{"color_jitter": 0.2, "encoder_activation": "relu", "encoder_avg_pool_shortcut": false, "fusion": "prefix", "fusion_encoder_layers": 10, "fusion_encoder_fused_qkv": false, "fusion_encoder_inner_norm": false, "fusion_encoder_drop_path": 0.1, "fusion_encoder_positions": "sincos", "init": "kaiming_normal", "learning_rate": 0.0034, "adamw_lr_other_params": 0.0011, "warmup_steps": 170, "adamw_weight_decay_other_params": 0.01}
Rows from block 4 of the fusion encoder of a small image-text matching model, named by matrix and row number. Rows with one number belong to one neuron. Each number is 128 + 32 x the weight over its row's rms, rounded and kept within 0 to 255. All counts start at 0. After the name is the row's rms in percent of the matrix's.
After each neuron's rows are labels from the 100 texts, of 14976, where the neuron reaches its largest size: "fires on" is the input token at the peak. Only what is clearly more common there than usual is listed. The data: pictures of board games with random positions, seen at a slant.
# gate: MLP gate (fusion_encoder.blocks.4.mlp.gate.weight, 768x192), inputs 0-191
# fc1: MLP up (fusion_encoder.blocks.4.mlp.fc1.weight, 768x192), inputs 0-191
# fc2: MLP down (fusion_encoder.blocks.4.mlp.fc2.weight, 192x768, transposed), outputs 0-191

gate.61 095 [133 123 128 121 152 122 178 118 173 140 114 141 101 115 101  93 161  90 124 101 154 150 120 121 102 115 140  36 129 102 124 117 123 182  75  98 136 152 144 122 124 113 107 142 114 141  87 110 116 106 153 101 117 122  71  82  94 171 133  98 162  96 110 125 148 142  96 116 171 125 184  68 153 142 124 150  98 139 134 120 112 162 155 120 107 108  75 108  77 109 138  71 130 100 114  99 147 135 158 121 162  85 107 104 165 105 101 184 153 204 188  84  82 107 102 149 183  94 103 219 137  47 103 141 100 131 112 106 137  99 100 176 166  93  64 142  92 130 156 144 133 189 149 111 114 145 114  42  93  94 123 123 168 114 106 101 135  97 134  76 112 142 105  69 144  93 150  82 136  83 189 138 103 181 173 168 155 193 145 114 102 145 146 135 130  95  80 187 114 100 111 156]
fc1.61 097 [ 83  96 164 121  75 149 157  97  81  69 106 136 133 123 139 201 106 117 160 104 128 160 133  83 158 181 156 116 113 148 181  96  55 114  84 150 103  76  86 125  94 163 149 142 174 180 175 112  97 117 120 109  96 129 171  75 160 125 119 155  76 160 135 101 132  39  99 161  79 138 122 160  99 156 121  82 131 135 135 150 145 123 115 138 114 127 160  38 155  87 106 188 164 129 145  69 154 110  84 119 139 122 142 120 171 119 142 106 188 158 159 120 147  87 104 158 107 184 149 111 161 154 156 101 151 151 124 111 133 131 145 152 151 159 134  49 158 112 147 139 106 118 191 148 103 137  77 125 183 133 153 100  98 158 185 132 132  93 137 131 102  99 124 148 140 144  90 161  99 105 152 116 154 201 130  67 157 113 104 168 127 144 118 148  82 173 175  88 124 117 153 166]
fc2.61 105 [209  85 118 176  90  82  72  91  93 161 183 102 115 105 133 103 221 146 100 100 163 184 150 165 182 125 127 130 117 133  84 113 151 100 113 130 105 143 100 120  74 128 116 132 153  82  86  94 120  85 161 117 111 141 132 158 146  98 135 115 128 119 155 177 139 170 141 157 117 137 172  93 122 156  72 139 154 127 108 101 128 122 105  93  79 119 139  95 148 132 112  99  57 110 161 152 135 159 152 123 168 146 116 129 130 142  44 100  92 154 102 141 138  86 145  93 119 121 135 125  96  83 160 159 113  99 164 125  99 118 118 144 130 110 135  98 165 159  98  82 153 151  65  85 111 132 131  78 131 110 114 171 191 106 176 128  90 121 129 159 157 109  99 133 108 170 130 185 145 168  69  56 105 133 130 125 198 147 104 152  69 129 198 120 170 150 181  56 177 132 137 118]
fires on: "upright"

gate.443 106 [161 184 125 163 189 133  95 189 121  98 125 186 132 124  79 151 142 140 110 152 149 112 103 140 112 116 136 100 131 114 110 148 170 139  94 139  71 140 158 162 181 104  70 209  67 111 149  75 147 119 106 127 102 109 109 150  79 106 182 145 134 157 152 100  97 128 110 115 199 145 133 166  73 168 127  99 142  67 144 141 178  80 149 113 122 128 145 131 171 148  68 124 138  97  94 187 119 183 142  98 111 103 126 110 103  94 215 141  86  63 152 143 142 118 142 123 157 155 101 132 121 172  70  96 127  74  76 146 145 129 155 124 168 130  96 148 164 146 169 103 138 143 159  95 131  80 170 139  90 125 153  76 107 153  75  73 167 141 101  92 117  93  63 147 120 172 142 149 124 137 129 152  87 110 112 148  77 102 110  71 109 132 173 119 152 167 138 103  95 109 168  99]
fc1.443 107 [183 184 105 128 224 131  90 151 133 120 147 143  87  87 100 106 148 152  90 133 159 136  87 142 110 136 143 101 122  99  96 137 220 140  96 175  75 130 160 165 162 115  99 189  93 123 133 108 178 136 120 108 124 119 139 122 110 124 188 158 132 127 136 120 101 143  98 124 204 117 138 167  91 145 107 150 103  67 157  71 158  71 153 131 148 109 130 144 178 128 146 124 149 121 132 187 110 147 174 119 158 136 160 153 119 109 208 148 116  48 114 147 144 139 116 103 137 173 111 133 125 139 112  83 164  77  87 106 177 127 148 146 122 146  91 120 175 179 163 100 113 151 146 104 126 127 141 147  85 153 173 177  83 172  73  67 136 167 127 141 125 120  96 156 129 143 160 122 140 153 154 197  78 116 111 119  75 141  42  70 114 144 131 114 166 134 130  88 104  98 173 122]
fc2.443 092 [112  75 163 126 116 157  67 124 166 102 117 160 136 136 152 128 139 108 122 116 117 101  90 160 119 141 142  62  98 155 138 134 118 162 124 108 131 130 109 122 147 158 137 166 175 114  78 120  67 148 108  97 131  51 154 135 114 133 147 153 219 105 126  88  96  99 109 157 169 157  93 112  92 129 118  96 162  94 161 143 118 129 155  53 137 144 145 168 100 142 117 117 209 131 125 167 157 169  94  93 145 122 131 151 126 114 144 182 135  83 135 105  95  94 119 179 110 135 112 144 131 182 116 140 134 118 141 151 166 140 145 164 120 132 155 124 167 135 141 126 166 134 113 133 134 158 203 194  89 146 188 121  99 134 170  93 143 176  77 121 118 149  98  92 130 101 227  34 116 135 125 159 149 175 154  66  42 154 158  99 151  84 101 139  40 154 135 155 113 160 123 117]
fires on: "by"

gate.645 122 [192 191 172 102 117 110 122 157  91 119 125 147 161 118  87  82 128 144  63 136 181 105 104 112  77 110 113 146 175 113 126  67 139 116 101 139 131 107 183 119 205 145 101 167 126  86 178  96 150 109 121 131 110  94 159 137 124 149 203 136 143 189 134 117 160 149 121 100 157 131 142 122 118 162 114 139 125 141  90  82  98 120 120  71  76  79 145 182 156 165 108  84 180 105 133 154 141 206 120  85 108 102 127  94 112 179 113 122  89 111 116 164 148 157 108 141 127 152 166 118 147 145  75  46 141  69 117 136 197 173 149 160 147  74 132 170 151 193 120 130 159 118 167 153 114 126 195 109  72  91 174 116 102 107 128  98 139  95 104 109 117 105 109 171 116 144 182 147 179 116 130 150 113 105 120 112  94 118 152 123 109  95 183 116 130 144 155 136 114 117 179  60]
fc1.645 115 [ 53  85  95 164  72 140 150 105 167 148 104 150 111 152 165 166 101 117 160 157  78 145 116 121 207 156  94 159 116 170 135 168 113 109 142  91 148 133  74 130  99 105 162 110 145 153 111 153 138 100 159  98 135 120  96  94 154 116  70 136  95 106 152 126 186  45 123 149 135 121 118  80 145 119 119 148 125 162 121 148 163 150 145 184 165 187 129 112 119 134 155 186  41 102 129  67 122 107 125 124 144  92 116 149 125 142  91 121 160 132 155  98 120  92 116 119 120 100 113 142 130 204 152 221  84 159 123 128 114  98 120  85  96 178 191  87 122  59 138 160 115 108  80 153 130 114  87 140 135 111  88 138 149 136 125 144 108 103 116 146 147 130 163  65 144  99  25 126  86 136 129 118 166 196 132 119 139 168 160 156 114 115  88 185 127 114 104 112 130 123  74 136]
fc2.645 097 [158 173 141 162  99  81 149 163 119 148 105  95 151  91 151 122 134 123 163 119 143 153 161 107 147 102  97 183 130 113 118  90 115 135 124 216 109 104 165 129  88 113  94 140 158 136 151 129 138 128 182 163 144 206 126 134 106 110 123 106  63 117 176 170 169 134 119 111 130  90 174 173 125 128 142 153 132 158 120 135 111 114  83 166 119 149 110 135 177 143 144 153  62 126  90 138 106 138 151  66 142 141 128 114  82 166  30  99 134 175  88 143 170 110 173 132 124 104 150 134 126  96 156 153 133 154 139 131  76 148  72 144 166 119 130  91 132 106 126 107 110 117 101 123 166  83  79  54 104 148 109  69 205 121 110 166 126 120 122 123 147 124 179 139  86 120  76 222 146  97  85  80  87  77 167  88 190 144  91 125  91 144 153 116 200 122 166 120 141 156 150 143]
fires on: "upright"

gate.565 092 [133 148 162  96  51 116 153 113 191  68  90 136 146 133 128 132 116 111 172 109  83  97 114 103 157 153 142  93 143 152 170  92 118 142 164 140 130 161 165 208  97  97 129 207 183 113  83  76  99 144 126  99 142 119 182 155 127 132 108 159 135 116 129  83  94 126 138 162 125 137  77 128 169 129 147  83 162  76 148 117 130 132 141 110 215 154 105 160 143 161 106  73 149 125 124 137  97  72 177 199  86  70 119 126 118 140 136 211 165 172  99 116 138 117 156 149 141 182 102 151 141 148 105  56 142 150 168 134 135 114 100 155 122 179 116 132  87 133 115 119 132 157 132 158 112 113  86  93 143 155 159 119 102 119 144 132 163 100  47 138 130 186 133 115  97 128 115 175  61 126 136 139 119 165 103 129 130  82 140 210 112 150 180 103 121  88 170 105 126 174 143 144]
fc1.565 089 [164 145 128 138 182 141 126 112  85 176 129 141 133 101 131 140 171 177 127 151 124 119 134  84  86 118 105 185 140 105 126 121 140 143  62 122 164  90  95  69 115 122 108  74 116 157 113 106 136 122  92 170 112 143  91 115  97 154 153  93 112 179 112 175 121 104 178  98 151 142 115 128 131 162 165 180 107 134 160 118 141 160  84 193  63 142 101 111 161 128  88 172 100 140 119 110 136 153  69 100 145 137 178 100 101 165 170 133  94  77 146 149  98 136 158 101 134  76 136 176 135 154 116 133 210  98  95 114 140 169 143 193 107 116 143 149 140 179 147  90  94 139 139  73 178 116 146 178 138 128 111  79 127 170  69  78  93 133 121 132 152  72  87 124 135 129 149  78 217 142 138 124 131 107 176 149 122 140 108  58 145  83 102 141 188 122  48 124 167  97  85 147]
fc2.565 097 [121 116 100 111 180 104  70 124 123 115  89 155 154  90  97 161 142 169 137 116 127 189  99 123  90 190 165  90 120 143  53  92 148  90  74  81 178  99 137 125 171 120  87  83 100 133 117 183 142  75 146 143  64  43 155 116 131 124 149 158 116 144  95 124  81 108 116 128  99 116 155  83 122 109 102  82 133  78 158 133 129 115 132  83 143 161  87 110 140 142 137 105 149 146 151 178 194 152 132 109 110 112  72 154  68 181 163 109 131 149 195 191  80 105 122  89 137 140  72 131 188 116 121 122 157 153 156 156 120 155 137 142 106  87 148 118 200 132  70 118 117  76 158  98 133  83 130 121 121 107 117 193  94 197 124 163  89 200 137 133 121 102 153 124 124 131 149  75 143 149 119 135 114 176 102 127 116 128 130 155 134 127 165 115 104 120 121 185 161 106 173 148]
fires on: "upright"; "3"

gate.325 091 [ 88 118 129  94 143 108  67 128  91  96 143  97  96  71 171 179 119 113  81 108 132 143 127 124 150  96 127  93  75 118 138 130 121 165 110 116 181  97 179 109 101 128 156 107 169 129 111 168  98  98 142 122 125 112 133  92 135  96 126 123 127  58 164 123  87 133  79 144  86 134 144 142 163 113 101  73 183 128 188 119 126  86  81 120 172 158 119 170 124 203 128 152 159 141 112 186 118  68  28 158 139 125 142 126 124  72 119 121 213 150 156 110 120  97  78 102 206 128 106 173 142  94 148 161 136 171 140 141 134  91 157 105 112 114 116 126 116 135  96 131 113 110 129  91  68  90 143 121 103 143 110 103 110 107 172 134 143 127 126 121 171 132  83 151 139 156  97  47  66 101  85 171 130 172 117  91 137 132 133 108 100  90  77 164  83 155  87 146 152  96  51 127]
fc1.325 089 [107 128 121 120 108 114  86 151 128  20 125 105 120  54 152 153  98  72 107 103 115 143 123 143 118 140 146 122  79 122 128 112 119 181 110 127 130 142 174 100 118 140 145  49 197 104 149 176  91  86 172 102 119 111 165 141 109  83 128 193 112  78 187 143  85 126 129  94  40 162 143 154 145  90 135  79 139  80 125 119 156 100 113 153 172 165 117 171 119 135 119 181 164 159  85 128 171 115  44 126 175 112 156 143  99  67 114  98 183 132 136 119  96  91 109 148 157 152 145 152 110  89 138 144 132 150 144 134 117 141 118 123 112 131 119 168 123 138  70 137 110  75 164 177  88 110 121 133 126 172  98 174 104 104 196 126 120 142 153 139 155 141  78 120 153  97 132  50  74 132 151 143 110 148 110  99 123  98 107 185 129  75 114 186 123 134 110 163 129  99  75 126]
fc2.325 115 [ 82 152  79 133 135 139 113 141 147 115 133 119 131 143 145 116 111 158 135 149  99 109 127 105  98 148 127 102 134 146 159 109 131  99 116 138 124 104 133 114 160 119 161 102 107 110 151 162  81 108 144 127 150 110 130 133 120 172  19 122 120 113 125 135 130 143 127 157 132 147 117 112 138 112 141  91 114 143 145 141 145 117 174 108 149  71 128 112 136 100 177 111 108 130 118 139 124 160 113 140 137 102 104 144 144 170 123 141 126 174 120 134 130 125 176 140  98 147 119 128 104 143 128 122 137 160 123 146 156 136 108 108 158 152 164 136 111 117  95 163 156 117 124 132 115 150 125 146 126 149 101 255 121 146 135 127  95 151 124 113  95 130 102 113  96 119 199 124 149 160 128 152 165  90 110 128 137  97 163 157 117 105 136 136   0 133 101 161 153 150  90 112]
fires on: "by"; "1"; "red"; ":"

gate.285 110 [117  88 121 207 101 164  73 115  94 123 121 191 118 112 172 150  85 174 154  87 127 207 168 115 180 155 112  78 114 147 104  95 113 161  97 114 163 115  83 117  62 110 165  67 155 134 131 145 107  94 124 111 125  87 150 131 178 115 122 150 178  39 158  91 131 127 133  97  36 133 174 151 127 134  65 139  78 121 145 174  73 143 137 131 160 109 169  87 148 125 129 136 202 144 106 106 137 140  99 159 148 159 140 145 134 146 114 105 154 145 151  82 146 104 116 137 142 123  89 171 103 177 187 115  90 155  97 133 102 118 139 150 154 132 117 117 139 166  64 128  97 155 149 115 125 121 104 133 158 134 152 125  81 104 107 131  98  91 132 108  93 102 101  50 169  88 123  90  87  96 142 129  97 171 145  93 115 159 146 122 112 118 125 196  83 118 176 144 125 180  80 163]
fc1.285 108 [110  87  81 179  61 122 138  99 101 133 145 197 121  90 146 146  79 197 145  56 132 191 133 136 147 180 144  81 116 123 102 105 133 166 100  99 171 107  90 107  79 145 163  86 146 148 143 119 115 102 118  87 139 140 146 118 161  91  97 174 201  66 135  85 175 113 150  75  61 129 154 158 158 113 123 142 108 112 131 158  95 118 154 153 162 119 127  89 102 167 102 154 213 138 102 104 128  86 117 139 151 124 158 179 114 121  99  99 181 114 121 104 139 124  82  98 147 124  96 197 101 137 177 133 105 168  93 143  75 148 160 137 126 102  75 121 162 167  43 144 134 124 154 172  86  88 115 180 165 116 143 152 115 104  95 122 131 117  86 103  91 136 100  63 150 138 131 124 105  93 111 138 101 175 126 108 114 166 173 121 111 128 120 167  97 102 162 127 105 158 100 175]
fc2.285 144 [136 125 136 114 152 187 107 148 147 118 143  98 131 162 159  87 133 209  91 135 166 114 174 129 163 136 160 141 171 156 138  70 105  87  98 177 157 145 167  82 111  97  96 122 136  81 143 139  85 137 113  68 125 112  85 123 120 116  89 121 151  96 121 118 135 141 133 131 132 145 180 120  86 125 134  68 114 164 113 123 131 132  99 142 134 117 114  88  89 154 123  82 127 111  88 104 119 153 134 123 210 110  99 107 123  96 112 102 109 126 159 117 116 133 148 117  88 122 124 159  80 138 105 109 127 114 114 181 145 135 150 105 121 156 165 136 109 112 102  92 160 152 126 137 111 153 106 152 152 144 108 255 166 136 169  87 142 111 140 136 123 127  84 185 113 152 154 158 113 179 111 141 128  80 120 113 166 111 134 167 115 125 143 138   0 115  90 113  85 157 124  82]
fires on: "by"; "5"

gate.677 119 [153 136 169 121 129 159 110 139  97 170 120 149 177 106 124 163 102 106 128 177 164  99 131 148 165 136 102 151 166 158 132 100  81 154 182 174 132 106  84 144 110  64 109 173 165 143 154 147 128 132  94 131 109  82 145 174 169 138 121 151  86 160 144 122 149  97 158  80 155 177 105 162  63 113 178  97 133 126  76 141  96 128 165  89 122  78 207 167 132 158 153 121  52 118  91 156 100  87  82 104 149 120 115 145 150 167  91 131 174 102  79  57 116 130 152 186 147 150 139 121 111 127 126 106 176 109 150 142 149 112 110 129 168 151 136 150 111 111 100 116 151 165  99 158 114 191 136 113 111 127 106 159 120 154 160  74 186 129 151  75 152 162 196 128  57 136 165 193 105 104 195 125 149  73 123 121 124 147 181 162  95 133 138 141  94 154 167 150  83 179  84 139]
fc1.677 128 [100  77  91 148 101  81 127 157 133 134 120 176 110 131 131 237 132  96 114 122 131 145 141 199 139 132 121 121  97 149 159 166 189 175 135 169 155 127 146 164  93 137 127 156 175 119 157 130  96  98 149 143 110 198  71 140 117 103 124 128 128 103  94 165 114 118  73 118 137 188  41 107  81 145 129 133 103  58 134 158 141 114 137 122 186 179  93 110 100 152 128 150 102 117 138 135 130 143  96 132 135  65 180 178 157 103  86 173 143 163 129 128 142  87 140 139 102 174 125  97 189 211 148 140 107 153 141 126 138 144 179 199 111 118  97 149 137  40 112 113 107 106 106 107 152 156  68 138 149 101  86 127 149 114 146 183 139 124  97 122 157 142 179 166 127 129 139 135  93 149  63 142 132 188 155 122 117 127 151 151 132 113 141 126 192 165 156 161 105 168 158  97]
fc2.677 123 [179 138 150 186 123  43 159 144 142 117  85  70 141 123 124 153  58  75 142 119 107 107 129 156 113  81  69 153 100 138 140 168  59 184 197 168 153  89 128 177 110 107 119 203 118 103 118  97 125 141 112 132 101 179 141 132 109  96 159 118  79 124 170 151 110 102  92 117 130 163  58 146  64 121 121 118 129 120 143  84  77 148 179 125 114 188 152  81 139 101 114 138 157 101 143 179  86 124  87 153 114 122 148 130 150 116  60 138 136 121  93 131 100 103 130 171 100 161 191 138 125 165 149 117 102 165 129 126 114 192  94 139 111 113 160 120 123 115 135 130 165 189 104 164 115 156  92  53 111 181  92 102 154  69 128 153 155 137  64 113 122 154 129 134  88 121 145 127 101  71 130 101 131 129 188 137 131 162 138 161 138  98  98 106 130 191  89 135 113 160 107 110]
fires on: "draughts"; "3"

gate.670 102 [183 115 144 121 156 121 107 135 126 121 161 171 138 124  81  63 135  88  64 136 162 128  70 134  97  61 143 132 132  89 153 139 131 119 136  81  92 117 158 157 179 125  93 176 104 107 140  79 143 129 101 148 117 128 134 147 129 113 231 128 154 129 116 151  97 186  83 110 239 121 134  93 116 173 123 126 105 141  83 120 101 163 141  87  94 140 137 125 140  95  84  64 199 156 154 140 114 196 133  93 142 158 154  97 208 106 136 145 144 113 118 145 154 150 106 130 143 127 121 118 139 121  86 100 129  97 119 136 139 123  94 129 153 110  42 185 131 176 177 130 153 119 103 142 140 164 186 175  99 120 130 125 152  73 130  84 168 117 139  95 167  63 120 121 112 156 189 132 175 127 141 114 104 116 134 122  41 103  99  86 116 109 132 153 114 147 147 177 116  97 150  98]
fc1.670 111 [ 72 116  89 150  54  95 150 148 134  90 121 105 158 149 172 219  95 128 178 124  89 156 133 104 129 167  90 135 116 170 153 155  61 140 141 100 181 132  83 101 106 113 144  71 185 188 140 133  85 144 148 110 116 151 127 109 119 118 113 156  90 130 141 140 141  89 165 142  95 185 156  97 139 146 165 127 168 164 115 151 174 112 128 147 163 126 113 148 136 150 159 167 101  92 100  87 169 117 122 156 129 136  97 133  90 155  78 164 173 163 122 107 115  72 153 152 132 135 125 143 106 168 149 173 107 164 131 127 139  52 105 167  93 143 206  80 115  81 115 149  93 114 101 134 140 103  75 118 198 131  94 130 106 132 143 172 110 163 122 141 115 179 147 118 169  96  62 104  73 132 160 127 165 132 160 125 164 133 204 204 161 106 141 134 125  81 150 113 110 193 110 114]
fc2.670 100 [154 162 157 145 122 114 198 107  76 147 147  98 130 132 115  91 163 157 145 128 128 136 154 173 200 113 118 188 149 136 117 134 141 111 155 188 110 136 113 117  87 152  87 124 130 102 181  79 143  84 144 140 115 192  83 133 155  91 119 126  68 164 135 175 178 110 133 141 109  83 170 161 106 126  88 142  86 193 132 108  82 119 123 184  80 165 112 111 158 147 107 125  48 108 111  83 109 120 159 133 132 153 160 131  90 137 103  81 130 176 117 101 146 167 111  96 148 103 112 116 153 104 177 133 142 129 144 119  49  95  90 150 183 158 130 124 121  73 104  92 156 108 112 152 142 122  85  80 146 121 101  90 163 108 101 133 146  88 140 128 194 137 158 135  95 151  67 187 126 147  74  94 109 135 118 145 235 104  76 152 111 156 109 160 207 145 133 128 132 104 158 116]
fires on: "upright"

gate.623 106 [182 148 143 141 109 145 164 115 204 195 149 130 108 187 112 132 146  97 174 151 107 188 152 102 172 112 141  23 116  54 150 142 117 152 135  85 121 201 164  72 148 104 126 128  85 137 114 135 153 121 162 103 159  90 120  71 161 131 116 102 144  62  91 142  64 183 160 121 132  98 155  97 166  84 130  82 150 158 179 152 137 139 166  96 109 136  85 135  95 141 124  84 188  57  83 156 156 121 112 155 141 109 129 124  87 137  63 108 131 178 144 162 159 126 141  67 130 117  90 111 162 123 123 165 122 121 149 145 114 125 132  88 122  69 120 114  74 108 102  86  77 130 109 113 168 136  84 165  92  73 145 118 168 116 129 106  94  97 134 118 170 124 119 141 160 151 189 108  82 172 150 113 127 142 135 104 105 174 141 125  99 129 126 128 141 149 107 176 137 114  79 110]
fc1.623 113 [152 152 123 125 121 114 116 132 105 186  76 146 129 154 120 160 113 153 136 138 139 133 125 100 198 170 103 205 139 182 101 176 190  69 134 150 157 108  81 101 115 131  88 107  83 112 157 133 158  81 108 132 113 164  86 180 104  99  48  97 106 137 122 108 202  79  87 130 180 167  91 128  94 114 197 134  64 158 154 134 151 136 134 199 169 103  98 142 134 172 153 162  31 135 141 123 111 101 158 154 121 129 114  97 127 130 185 122 117 142 114  78 163 168 125 144 111 124 167 127 130 194 125 131 158 120 106 113 123 157 156 128 115 173 143  64 100  64 161 169 114 101 121 138 181  99 113 129 168  98 101 129 115 119  54  94 132 174  82 144 100 105 163 129 103 116 104 143 160 149 122 140 135 126 136 118 155 131 136 124 169 100 149  93 134 148 196  79 157 114 183 119]
fc2.623 113 [184 108 141 160 112  83 119 122 152 147 150 122 143 127 151 168 204  96  99 145 169 168 170 154 136 121 145 139 158 116 199  55  73 143 157 171 128 128 131 150  47 117 107  99 163 112 118 108 117 159 144 130  91 146  98 138 165  90 205 105  66 119 127  96 132 148 156 135 105 101 148 139 103 167  97 114 145 156  93  96  95 139 105 114  93 228 130 106 133 128  73 119 147 106 101  95  87 114 156  84 161 120 118 138  60 110  91 119 126 110 118 129 164 143 161  98 157  88 143 118 163 107 157 147 156  96 137 138  92 123  86 155 133 135 136  79 154 152 124  71 120 179 119  89  82 168 120  77 112 159  94  90 210 157 206  94 130 140 172 119 116 124 150 182  86 143  55 151 124 135 118  68 128  95 112 117 157 122 135 123 125 116 125 153 210 164 140 113  76 143 150 126]
fires on: "by"; "noughts"; "white"; "a"

gate.315 090 [105 200 129 160 181 145 125 173 105 101 145 117 173 113 103 109  78 141 102 149 147  99  82 142  99 101  94  85 132 128 134 127 137  78 156 174  77  33 161 177 136 102 123 145 124 137 134  90 168 125  58 141 128 162 179 184  96 106 193 164 131 184 132 146 121 143 129  94 185  54 120 125  91 191 179 163 134 134 189 171 123 146 123 107 140 114 133 202 151  86  78 160 184 101 127 126  98 137 124 176 134 130 117  95 123  79 139 124 104  94 147 120 131 188 147 157  89 118 115 133 169 154 167  88 108 106  99 156 176 144  71  76 104 121 106 142 152 111  84 143 161 155 133 155 157 121 194 106 136 121 147 147  98 119 135 175 161 108 114 144 136  98 140 144 167 195 166  97 154  84 151 115 166 104 143  97 175  89 135  90 108 105 138 125 184 120 101 129 134  87 150 117]
fc1.315 086 [140  90  97  95 130 133 171 133  94 244 155  81 140 171 185 160 129 143 142  91 123 134 142  99 155 117 128 123 100 133  88 145 147 128 104  91 138 114 117 111  69 182 135 129 131 142  98 114  77 139 203 170  88 133  87 181 143 138  88  69 117  72  73 144 150 131  81 106  49 115 142 146 167 104  94  88 146 139 156  96 152 181  92 111 174 152 116 119 116 141 164 108  59 138 172 145 114 118 127 134 153 147  89  92 142 119  84 106 112 176 124  99  68  95 122 130 156 144  97 124 139 152 140 125 113 123  97 103 119 138 147 154 142 163 104 116 116 115  97 172 107 128 132  88  79 119  93 105 167  90 103  54 186 131 143 112  78 140 121 106  90 211 174  60 118  82 120 143 119  70 102 127 143 208 135 164 140  65 131 153 149 117  96 151 128 121 117 148 102 143 103 107]
fc2.315 082 [139 115 106 132 140 138 139 122 114  95 112  77 107 185  89 147 130 152 105 120 139 128 152 125 148 146 130 210 103 112 120 112 124  74 147 173 115 131 184 176 137 165  97 137 130 132 135 165 164 150 165 111 170 195  98 165  68  71 116 178  62 158 158 123 105 122 119  82 159  97 100 186  95 153 156 158 114 110 162 110 138 116  84 153 128 126 106 123 141 139 102 143 110 109  79 140 170  97 152 150 116 120 134 123 101  96  89 170 125 163  67 113 151 170 156 146  69 124 136 136 161  95 121 129 127 126 131 106  85 140 181 104  99 121 130  93 133 159 169 184 128 132  49 141 132 116 139 149 101 156 149  84 146  79  61 131 134 185 156 186 188  80 138 139  97 164  93 126 170 125 127 137 154  23 111  95 200 120 124  88 169 148 113 121 181  85  80  59 125 139 137  85]
fires on: "upright"

gate.705 100 [138 118  85 139  87 185  92 150 113 193 120 133 161 157 122 195 118  80 126 170 166 112 147 167 183  91 145 176 157 143 114 111 152 155 120 165 142 140 103 111 107 113 113 155 171 127 154 140 113 137  91  91  89 119 106 102 128 162 154 118 105 194 157 167 137 104 108 134 146 211 121 136  47 130 187  83  64  42 119 171 129 132 128 100 131 127 165 119  70 142 169 126 103 151 174 136 155 131 137  50 101  77 100 124 124 160  67 162 157  76 158 120 158  89 164 175  75 125 168 113 189 169  71  99 117 105 104 106 145 133 142 138 123 107 130 100 133 114  96 178 121 129  82 136 103 183  94 157  98 136 158 137 130 137 133 116 147 131  94 108 128 122 114 172  64 109 130 170  80 136 138  95 160 142 167  96 120 168 162 177 121 138 186 136 163 151 151 160  77  92 140 134]
fc1.705 102 [139 109  75 140 114 132 169 166 130 164 126 150 146 145 131 204 186  43 131 174 171 137 159 171 132 168 168 189 111 168 111 134 117 105 110 134 138 158 120  97  92 128  88 203 159 119 155 114 136 148 125 130 148 167 130 112 102 114 179 147  92 103 140 120 131  90  38 122 140 135  52 114  82 154 134  95  64  90 133 174 109 128 135  89 117  86 100 133 114 133 163  79 120 127 129 127 154  91 133  68 128  44 153 166 148  91  99 140 129 127 172  75 185 121 152 214 131 133 170 120 161 211 109 135 127 131 174 138 169 151  82 201 113 123 165  98 129 116 105 137  80 142 105 126  99 142 122 130 101 102 150 132 152 130 190  85 111 126  73 132 151 137 119 136  95 119 126 141 125 134 100 152 157 152 156 151 115 149 138 226 131 100 172 132 132 159 141 165 124 121 123 144]
fc2.705 096 [113 162 144 178 124  69 128 143  96 133 155 173 123 169 105 119  46 110 181 143  66 104 124 127 126  95  89 144 115 147 148 188 106 173 156 155 105 110 118 148  74 125 110 155 164 121 113 101 120 113 145 145 122 201  71 150 105  74 162 122 129 102 133 153 149 144  85 118 156 170  93 137  85 166 183 135  83  48 119  82 143 126 118 158 136 174 130 132 108  96  77 107 164 116 135 164  96 120 102 149 132 144  99 109 136  63  84 118 145 116  81 106 176 103 137 134 139 195 170 144  73 159 166 125 114 119 133 159 140 149 197 146 159 102 123  96  90 121 101 115 180 159  94 154 128 163  95 103 117 203 149  66 138  91 110 164 208 146  50 145  83 137 121 124  98  72 126 145  86 101 109 143  84 140 170  85 177 144 108 161 123 126 120 159 148 158  97 116 135 165 131 128]
fires on: "by"; "6"; "4"; "3"